config.toml
train_examples = 26041
noise_aug = 0.002
tokenizer = "word"
embed_dim = 256
encoder_rnn = "gru"
encoder_rnn_residual = true
text_encoder_parallel_block = false
text_encoder_positions = "learned"
beta2 = 0.95
lr_schedule = "step"
warmup_steps = 100
Rows from block 7 of the text encoder, named by matrix and row number. Rows with one number belong to one neuron. Each number is 500 + 50 x the weight over its row's rms, rounded and kept within 0 to 999. All counts start at 0. Numbers have three digits each.
# fc1: MLP up (text_encoder.blocks.7.mlp.fc1.weight, 512x128), inputs 0-127
# fc2: MLP down (text_encoder.blocks.7.mlp.fc2.weight, 128x512, transposed), outputs 0-127
fc1.264:540456488438536519477496465590553525511492409520431551488493420508418442507496546520576503485574471503467470534554496511525514537471461438590551521461573430499418522508518577465522592576614444498499454437426563562551397423430551502499497419446477572555416499455513555483511598531493524557601492422502458499591536514451565461561507473559530522559514561461474450511535434539505517502402
fc1.265:419569472504447513410585482382471561463560577466525524479447455444404463432462472461549501493431504486578645570397497524507525506526519451451497596465530505568518412436484472442577509476586512458463526518492472509557555530518492536545525430506413457546507422423559521500537551553400569563471462508546564474491464513522426457477484525537607449514453447503487529557469479457461475528495
fc1.266:530430517478506547497522584543494543551528458509551541469477502579455518484563403590500440504527433499483497529490516563617535526589478521511546453488486527511518435495482437438459500489468535500449582572570514532615540511475502441491449446482422514572563544602531516429432397544588604451538498543550470512490559543499578451460507432460481494493408422439447508626530534592515521529539
fc1.267:567447544499551466411488520550430491456513339536584454502489574490529482510554398488496500557474527493594434460560505408515483472607496482620544404523459599459467585483421533445510517505452458476580497501448430444465433495522541530518485457505598513504433545463454550517433527480488475513404460512504433530518520440527574492500499532506498523532543500593378566487504514482516511530423
fc1.268:536400593532549424449390442503518603514564446448483421502494557575558529482489501523426491552407454495599551589559541454538503543478467497523444457501616539498562462480506504489542548607634448475468571512484498567454525467486501519541523512494578470498476493542558531500536557571455527523475475496471486497540578504522526616540471566493490441572454585490457568411518423513531504514487
fc1.269:496488378483538492544488469465518496507464544535461528534454551517513467494518574492598592574543525511491516503503440557517496422495504466542532457522479434421451506531451576567467580541461518461439530506421484471530434429560485613456496427453455363601456544525605403437528491530426518442560502547495493494423475538434522561565538465587459520453443462429443511522430418574520487472506
fc1.270:535545448507452494530473471576435508511516472537546529460507516494535589472480435530501491565397462480585544507535545534612509547465619461462524504528508428549462473442497538431446518511432457504575499395474508566436467504567486602451575451468485466558483465375483521432571591534439531463548448473464594526474607462521510479492505572576428552537477505535486481482565404521430554564469
fc1.271:441463478520439519462602443536570541554481514581491492396588485457488611562498489542496511500454486515491529514492418505505509459526424448461480456486442443438510438515507594526496512556419507607450546500433599575550421425449599502576527475536570428562575494521528497446473458477518531507509464584570498435549516475475393579491533500568406550554537515506532550506502559526494401525519
fc1.272:562483510557494516571536477498570541487600485460431525416516504430431420353493532479480494494621556438447462548576520478459584472578464452459541496495523437539443450503450543481477515541443461524426533428429497534482518494485528464458411405479548603522433402482502521478453507486468490556446475469557494578576505529440518464554544602458408492615536515504480437466491518525536536535463
fc1.273:527452482515602545523566530536501461526537509486455543531477540544486474439577498494613490534522439514485456639462545507585469539485480428530450494476473544510567573482487466452539444485474497532543536467493428482520540455513475498443498464524455488512440498443544448394438523544661569563548497570517441492501555378392390538577454501444474532561479539475523584485445455525546460437583
fc1.274:414463503507451493523593378577489564513541485480475482488516444491478482441604527491427486496560458449472506519565532520535528471399433474491549518500509463414440458498481571406545514503488517510419466470413466594476455568557533436541443380488467548513521444535506545517473526564471545607500476495486481527535529532423589499537546575465428508591553535497477536387562460469533611430479
fc2.264:478474465519557529515517588451550564488509461540450458631509457509481506493534490510570496456543363604567490411502543479493488530521520530508463420489470523497516395507552554489503399551521562490425565542451537591488524483496535551399510479531556530554433566483412474474495495555496642407524469437523500437479456413434513470447546469536522531453591422578542523546504455548544527477542
fc2.265:467409473471401523611506611552513594457575495458478524421514522495534561510424532529439573481540524511483488583486535522602605515454491523487557486547501506490521524614529479455523591526575491527462543548412480604571521483503536509508431493477466538551520455489506461539519570500466444604512439442453477463452475511517537430435505500510496499480518521396563497469555449457536565531651
fc2.266:401499442543468562581568525502437487447541582487549458366479424445527481529523426512508514484444551575465535502491455489448593548464492458399572423490464459438543556553537567568513555551529365516636508535464551412504525536443566548463436502483469499555525480430473544504498461529506521522457564575509614516519434576522478504524490454493516520488436503562476455480554569527524491557521
fc2.267:412523536466391515541611487526590555562526490509458519509544518574435580499476536562479565510502485511446462505574506512455471567430452449478535463532614447543477480549454531458528512488515432489467570477427482585406504424450484446497520613463504512434572411511532484556564505428460444482479518570361532488498472565533454489524481481465522467410512488458517418577499415489413497443540
fc2.268:506496487477428489585455581442493489517479503537475556519414404554397510557442571540453521533536497543503453424503512505511488487505634486541483475441544410486496517482477520490451563518496522516512544506454522460474421451455334451495486495456591393445525542503491534523555494370487383495522484477537515568522532612403538412412472573567587489519487479518456469526511465511505542478522
fc2.269:445485517541535482456556541523602531530613446607503468615527535499520533488452545511534536482506504536612478425509492480538476558459523493534533350516580548562498475533525484540424547370450525466455544535416448590460527422506479525512589476524509520561446512481479458431474531545481514374490477490495511447433444482586498584430478477514532607493548423498547549523504480575469514498529
fc2.270:490566518533519493580635503497495554437570423493457477527568519485464434541434452387512542529471521535486510437510475437568588488479528472467600497431496492507470416594440497429501488494487550594595595528428499511586427555456499504440550499457603416480572435502543503471449380527506507561489496498500451413553470419516497494497523509514467580523607476454477498483471510523463455556516
fc2.271:491501413509504483481537638491442463461535551434417446518505411512479453552459512522567584586545471497561470450452353465498504447416604450547490499503468520427471583528555453529544474430512547457507518489562557512519409536583519539550543523515483441476415509464506410592521513460464457472453485563438515452556495462516420512515545618467554483475575450497500493577471446548561493523465
fc2.272:514520478562500488524499546473513548558531453647517491618541452543393526422459535521487428426538451465528555475472464423500492459507500515494523348463428507510447485476509491480480537485596521479426500551388462547515510395516516516558496508571508506539440540455482470401499543552410613463459453450566471378465451420570503507506529519515491553498576392513520516492486460523505533447487
fc2.273:465493556391494562492486516489578586484555442533557450550529449503562525505447604483478515593521494553589541471494423431548525510483449542519521463480472519542474474528490401550524482446587596547465503530460514548497460491514544457580474522583417556430440493528476395537571496546485432397494449499449542443452477502507431612469452493449544544430526520447522557520491415439580604481474
fc2.274:555530408537529491585518523504534537563514490640530501634541504538455551479553463529466518401491386469540493539503528432502491499503484532485481395487420527407520478419479475542485485464530546422445569603509577544514533448510463522509496465562513483578488547437552488411497508473469570527542490503591465478461430447496567431393520565515451480504591423597531465474529453545512512436461